config = dict(
    train_examples=195000,
    encoder_widths=[384],
    decoder_widths=[48, 96, 144, 192],
    decoder_blocks_per_level=2,
)
Rows from block 0 of the decoder, named by matrix and row number. Each number is 500 + 40 x the weight over its row's rms, rounded and kept within 0 to 999. All counts start at 0. Numbers have three digits each. After the name is the row's rms in percent of the matrix's.
# conv: 3x3 conv (decoder.mid.0.conv.weight, 192x192x3x3, standardized in use), inputs 156-191, a 3x3 kernel for each
conv.82 101:555448507426418459515519515533518467456469472477560522493513488524503451521484527545412485501480509554519511533475534506431498459453523491491474547487453493508506510551462570508475494447457520559502488501578426527485481501444531545528513514488504488458482453557492491489582417532480480465492490448538695501508464528399463525430486507546521482505545505489527488511595471494492480446496472498480538493544466528505528495585544508496571507535514507403500461500472438490480502511447519512498501516494447504499500499498475594512471362520494486456467545494534445467491509470488509559471413479546507467549578530497479473423472485498579523510499529461495508502547485514551539495514507479485536465458559492520482475532530463470505490492443481559494467492540532535500465505545478452488454497473482648531565490494459482429507579501472480526500535464499488515537502498548474436461535498556572489489450502504562492538516501504509479481492466447438459529530520538450437503573487525454505
conv.83 110:452590553478551530468481549532515495542495547497547511495452511531422557498474496526553520485559456531454549459485446506546432438520435517489513566421439506498409461463422514495470496473460504500471485483516510537499511524462520478449515461463491507521484584507519459520505489529519456554475573479463476478545504533518645541581481514432485526544346478508445527509428557476508589444479548467535482528415514475512554492436513490486529533466494470570549480514539514422459496433446507517452473517517470505456495462463505471562475591478503499506545499538529526555544453575578504495518481516516485493539473490519462495482626468483524485496578473500493530551424560547471566519508510487523543470527528466469550488471541522529443474515430511507495498542478483498482512472536476513519503545470526417539442396551518447516482504503456542512508497549526464532527561453509468551427496501469480478477556425465438523481470454459480491495564522506484509472446558439495505478387531485550483
conv.84 098:527468452563417454507423497442483503468550509539421476432488466488542552552479455461469471502551538474485538493467474528462466544429545512533507492597542540493566502499444512471495552502518535534434452536475498412478495517553505473474438561499548498538551473450475500563507540537473548512506528454543481482458489569585414565526468537541534561400515531541511540493511496494502417500528505519484417431608497486537473528474467547426480468517481476550529500458502537515468501510497453497521497489498494478423475536524525529535518582503463477532560492541504593532526520445534513511459519515475467533511489503508484588490471433480474496492427595518457564560508560554534516483500540471513479512481433505438543503448467503531451476518457467412523521545518513454476493466477485449442479448485563479524541544467542437405527536523529467538463572481470535505505470493437613478549466513511509553554416545506514519521493538491515515503468511452559517489506487501552442493411444504503420
conv.85 086:500362465523419454434482519503499566486498565512563496517483531451498527495455476476435551495508566442519481433467525469417503522452567493461479482519494468526460590524464565497480496479491556501508580437541525502537543535525521516517476498478482487557515432457448525488411466503530467493555468505514506456515454546549566564518566538440494515467520516459497516498582541523480475500576485517545523473483487455379523590460553487544510529502489533410521534485506575475485508460542489597507490376473510512440540551553525454468462444559479501524423513549396454531528489464507481502442462513550481472436555496483509468518475538510577511592521466500515535501521474456429532461534472473490519488562489535467508537514439534493465474444498491478535486442519507495461493486518541481454543494459476518520407450580485526509527573517500480526470479515535586514548550463560446497463511523506480533503514479470582524552498495507417456539493455439533525455482485491492524525539503526506550
conv.86 109:545468469514472534420516544491477526503448491502596596488529523459514506499478473482495475507455522505443527489511492547374508480514532490522536505519480533463499545529498531473523545442498472473545513443555468515531525536524461567514535492455475505423551504515431538526489553539455548451531536491541562552471381495458601501517556507482476468484541504514502468470482495466505494476500489491547483531455469543483470559510516458464554501468524454444492486589500512494528457573459504537508510435462513557511488484517513511466532527470455491524464498507487453475516565503562524536442507467532571502529491518490483484506549503563490475536482532456462504463498557427528448474566465501486435530513544489413505509500506451586449575435478497554443558455512470519532443495486503468520516518586466504537456489421514557498522487520466563482530537510467526530480586486589405495522536420556392536386526509539589468489478474476457475551535435515473500454476460507499484425508552537507398
conv.87 100:502416506551486511358492479515549436524527476465514452526578445556511571512471501577492473550524468520489480522440528507531505461488542521537480563493530511527535489478488480530532542467489501554518531460503477533443472453555431518491530575489493430507515427478457560493524510511551417521496452555432500474516457517452510547541513529494567506530431487475572532466539471530543513548549523459429530481557504514520503537557512411471538512532482537408503555471529516474557506592519549473486503516540472525505480540494477490492526436480483449503524501459515491540461508474519547434497505473494496486388455514501455521519513490486562464500490519466520468464472494494463453536465483560550480519529492458525458458420476476465444513442496542466473473502503511489457526533500497516456477467501453591557512492524521481473460458538439477503544550476493463512481462486559484487539593443577509488486509544527521561584490563548532535505403482525513502457488515487513522518473552462477481
conv.88 100:488556474469581499566578502449483526508504531505472545473449528534430497492484474488494566508475537473453519495552483464496546523499588551537496560471498512533513528543551472534533463523515412473480469527485542483522511550545497622420477484410489570510429650518525596507468516513543490480470522558514513478458529520501555543550551509515504472479495439494410481455427480471500520444453511485586555540500498464512548484464564466487535504524475536458536528503484545610419566470547505504548499495490486510472549502513520464409502494497513559496504473539434580483498492529516510456573493436525467501559521505493405488527504491570474493476504531513547447505504433569503502547487486456492493440504534506449530533504545500406438506469456480535506433573456521517456495480443509452564504494523494523481482500542516505546549513561510530542512496589597497536573438581529422500523526483484519530522569465492529486477535506486530494530503461454559482486505449394513545484480506459482464
conv.89 092:507502468512459496522504531454434487428457504500541505458551511453558470571494472490490489486457583541488448530504518454484493482489504471595501536465514486480514526535490531524411523491552480489518463573660523443449489521535505521518489571480532457526565545536462454509495550521497479515534492533515540465460488461447484473500466540517528522468509453501468465522497402517555483558502526510475521499544549484540479462487445524484499469500483479494611515471488482570505471521484465514508512557498538436482487567523456523546515548492505463455467483461455481441491510499447482496507516470469493493510455486484580533481432508518455496476525491521462474479629517453555540485477466539450518525440527484558525547544450576457460456504512492433505496505570467451509510434473488549503535477510478478495472561514486529511474490530502474524534585466563561561474474564488506488495510472498561530530461505530591507555454557519533532550521524543449454508491432497559461454385509585594504
conv.90 100:503530527465444487508483546513436483474456542465498553533543439459496576463524473452489504536495487437555496496522482515441411518507472563478504529581504507502464528476509499504472500409432512503559523547468526576607518492467480473566492546481466475543487527486509541533534499513528506458514523475574461542472563479552505566437450471500436514492526436507532522441511544497529510546565516580495572478457483497552509469476552464496501476457496506587454554375542540482487496530491511535439471549469544576613524499495528507526516590469523463543501487560517519490476517496477507545462399482481486501492499484462589456545551481526468483562532504560483591508506517442506540484529511522479540496512468482472529513464463468580487498470479488443462473469517505441524459432485495537475498442497506465523461406513492487461472443453495502469543503598488417489532571469528408481515516523511587476542512601531528534488598482543496476483531519513515515461484568516569503467475453508485481
conv.91 097:515526531477504494488497462477512476498468539500519492554560445459465537530497503457441508479467467481561518510482507525598453532519489510486467532536543493476533517592502502505469526430472471463513495470496459505538480518518581481534481485502494457519495543536464469524485535539525522523494560524499524488562438506554436516527499512477471499544560538513550487578514494423377407445472508423522525496480477533481491465461503527500496502443539495537486483514569499536453479508493538485496560531520463467491475492470561516514456579531540490506517578516495432466502447496501610547454543474499576479538504459589495471428433457475467519500495519550536494458477502493553523545487525488478503370524544480478485547515473504522520463479460530460516484541558573510427443383483485516451533549504542572527496479506512505464567551516495468491457469496416429512398558454524512518490479516563564534556491510513470487439527521481479520540604506452464501459421436528529512528402566497568540
conv.92 102:509519518559463530514503551568503558555538466496523515554540528517518492462467468535519440555449443491465467472491464444467494508437441564465525484505416478496448500482545555507614563521550482454445526485523504492519512503459510551485515532495443531477504518638489503507553445482519463452556506480521476572448542571495504660457483528484464484457442423444546459431503445516539516482543449515511527533527422584495468547467487522466553514486511548440538551456509515442509513485451570431516520521504511461435521556504517425395478414488498416527515561517479472464492477475537489488521528462486431494471471467393566446474509503484451513506443601543550567491470492480492512466418512455504487532479544539494548439512477453516481511522507430471525508527495489464496489536491475497453545428522519520494499511424510399519458464522513533569499533568538516476546515532552507504464461534472514554502483556502509513532545587534497525537563556541531564484503493428537563480518452456559502
conv.93 101:475524484467496494495482474489458517485504514505599547459473530515466456489560496478408540563448557545484449574455534540404448507482422464460531455507495482527515529549501503559447453490526571504492463496570494527465522562437530589424556529584505504528491567506516539485424489483455487534523503481509548511456533497491493536459424527556544510590485482439499441485548568489504569488512461521501547525521568551477528504504489445522506499463552519483530525500470515481474533550504575513485515474488462528515488519582531542515435440537484441503440507549525458460502465526472470482472484542527549513505522437479596517487464464508502489507565459440467470511535494517508466495528519559562427431440529451461578483573461476568497538386458498472540499535481493454476452471507512458571484491538514464469454588525547524546556510483517588446515491543451497491578455511526471502478473533504488537497532462525494479522539504510557499508582475501452492518484510510511435527440447498594537
conv.94 093:454455453485473459525445544406481464475423471441474466517514494527524513508506503558455541528523449466485468481484495521449489537475502494543518481499516557514510509520443444514501414464481452535494348494495453464571474497506469516535468462488502516558411471490548499515496490490554521534507468515477516532503495507517491597582459564500472492541546463492476486513517520479522516550552460491478487587457504483462584548583507464443531531469493510546490544503545520507533466415496512502469483514494508452503563504515519488574514463414606534516455496495528474466508486533476429444484431483568480500432513443458467499474504488507493519454537484426488531463519538491494500551529543491506480500500471472518534485478452517469447461555463506492506425437472472479434479401457525471499497461505475528478460440529508487535517539507515537561505516509501512480551579508518510530524475551484470481492434510517539582488574531509463532494479522524493478508475526496517434558574505424448490
conv.95 097:487527540525589515439475529548527557534450571477494577559476528547452480526482486584420546492415523483429499534531510599469503530505516529525497508436559542481552494474488466618478520589496479488522471558501486459484500559492485596532484512500480585544532644522521514506542525559479562543504475545497525484469492489493511536467506488464519499500468569557522474405462508492473448481485475539520450530467489545534529485541556421496479481481497476449512439472498468581506485486507503531515480492505537410483486501528460570490480514540525468523434547475505439538485468586472518478491477437502472512502464500492421506509533465408411585499620482518588529471561469546543513503475525464466556465487448498506454527505463475539474542489490497503518531552500461467525541478451511406440457499464545543458485448486530442521493492472463513566477536465513386506548447469468532489457502557517557512517524520470515538508624438534507461456578538527542520509459545572476548471463523511519453
conv.96 091:526431464616530477574488519540483468519458461476449486481476500470463455574535550512472581465473505473505464507463489530517556537613530460497537426441560563485503458463483492616477552524499584465560504470512452482502477565493519484517488527513494449520517555524532549519463450514536495476474582523529540502516500523503497501468535488495571493468565545510537509551530506487453530415465558511435478464444489533410460491458449547501437508503503463500481531535502470525462506547490536458508471501494475569504515395463528534455488526566534506482433499457509525511467435520532505489509434441521578479523518525441445461541446513512498529519506423513494525490536519509463526571519548442511537542507546448465475416491533478591473520536496505479470523550455451558529502533521477359529437515500514531459505540525502379481512535467507566544518498521461537505495465486528441490525460473482457511524582494464404492440448469560555465450448450484596447549470532483456519526508553442488486
conv.97 104:541456498523482491484543486504515527508557466460416471525470528547528543482433553470440544473533429501490488557444486491600484512459472545430521471549513526479476487499478558477517533497502538489493527489521500492562486579510496402536478512504508461479509437463550478498489511482460499536455505504500516528455575458489416495461455523432466463474526492403569477524469473530502507546574460531414555513545440500559508574531492559512490520441500427512477531477492473491508469463475478535479544529498526518524532493486520486520474557545550527477501460486503573500517470470522496504460403477461550504481567454505408494548520549424513432555434546503547537452496503451499507463484523464553467597499550555514471502523507483448566505542514539452508492523454512511471535484481450474458468473481574531453488483487559488478429608464480507499473496490487545483505495592411522538521391526540566456516466528526529557545471529561468494529452574529519518531484498528552498515502488493431489
conv.98 099:504480484443482481512494522510520515444484509527526472546516494527430482463474491471492515499447468572429507525521559493481584403468493501532410482421459449455519503514578534574540468527493472485461475426475500466485525461474457561468492464508511457483483499517545507507499448422458442487481436532500561530452504523487512463525511547511514461533479580494485493493549499539490525485497442481479446480449498467487537439504440549556548536531548493468512531519507480457496452460488482508546486398438388452479495513512544489527532416450453546528566566577451460474466482566488544478543508521498429526517503511520527527494503438464517547454571495465526463523542463529419465519481530471491513506555552476514462543463482543487549486513511570545554497512493519524486427511512488451540465482491551539535541539515513484556523508493494601476532508604505485480491489487478434515517534504450441509483505445509467466460462473484474483546547474502470469438480430507485492470444505532590524
conv.99 091:476529514494462487498456455429445461493439509464435526464477502507511615463527537504585442493508477423453475455449479514424571510496510527640493478610593513495547522436535514546499556561520504506459532419463440434441515454506487576503516514501501547544497473460541520474443485464523486497470498564464476549454506497471505531550490533480509495493545577458443521483505512548554543469527503464457427518474458471524480543518553495467463503532434536439455437526517459428523446511493494531572513519564460496465528498450483469565487513528484528575542524544471570463496519503491458546540357549460451533506483472492512494517561457458483462478532505497451518457505535467473523466488451476486490445518449513467502479491505540561427548573509509484536519466498499539530449489469534478490491527527527441581478486521529551494552466567511539501486520523497500442534527466500453482468513511477429598508485527487529501523458496489512536473540519460548516523511502519509423530457472476451517
conv.100 098:498502590623472596483504445507459548459479515503529576462527514495471428522556507447541502476474554472496451483467538523456553493509517453512515505477457508450520467476474504507445521483526506473464523471556476529479484448514457492528522516525504512490538460595528555491485499444544475450474564480498462551523525474473489598511528462503514501484568484492491448453475337465531458494435472502437572499413467493548520486457513469509476527515462520523489507557478477439408456505443489456515535446535458569536481471515474492490468575424514442515530478568487497455495494487488497527554540537491506461550504495486496525448508487498556553489443598494459507488477472482551488519523464497511589525518556497471505534504507514521467487513449580510556452500533479560485497524459541528582489540526506409446473591432502507522523504460453554437514527492496550468480560519499473485488527562507404575478502532452515461546414484528498500564532634504485412480462449486505465488463463519558531
conv.101 100:548479410554517477478425474486457466485423493537477469486519480473528476460477507492475468463506467471508484541544519468408473535554542517574499548499511432583603507502440485523557498516593579464515527517472495483518528479518506492532530536500524441490595508502499417509470506519542497507436596522494515438526413557413473506442500482496507511473496506494414472532521551518530499558484530515521517568522515516509435511553493523437466477524530571499412456554512490446494515505525473505540523475497482510493519475494471573503557551486551570501468578519448464577524547499454521527526437467478601542496420517555488503489611493487538447415563518482530501501498532551461514508482540541549450499519436515440440506487508512481482429594543486541488504474506561494473435469579497520484495532470478480483588347467530501515537464433513390433522513453463481477468480506478513504449572470503488540465484529463506453526449535445520553535534415477530553480512496572482534468500489500470491
conv.102 103:514547507508566497470610548469483528494458488495520538508471491481487431517407578496431534481462468506426481528564486504452484492505439596446511577555481547450437482542471412487460443515449472456473574491526499502499408550503526543485516569529464583556499566540497514560552517497489514521491465478464468476460508461469554433524464524466464506508534583498470439560468499514541494525505466497485494535491471449557523458576478451528535468482538471531552506527525494548419498504496548571506535559469430464458460505476494535517478572538533532482528552503528508503562524540476395481546466502527600496517483557602492507565603483470488542485499448415515430507451457532479538531487512436540514496414516405500497557524531602482535471551443447524592470520483498551507524421529472533479484506447509497493484491549563632557488437489548523529510515494558476546501439513470441477506472529405566460446544460464577535432448445482481500485583513511468473467494519480492497442448507495427541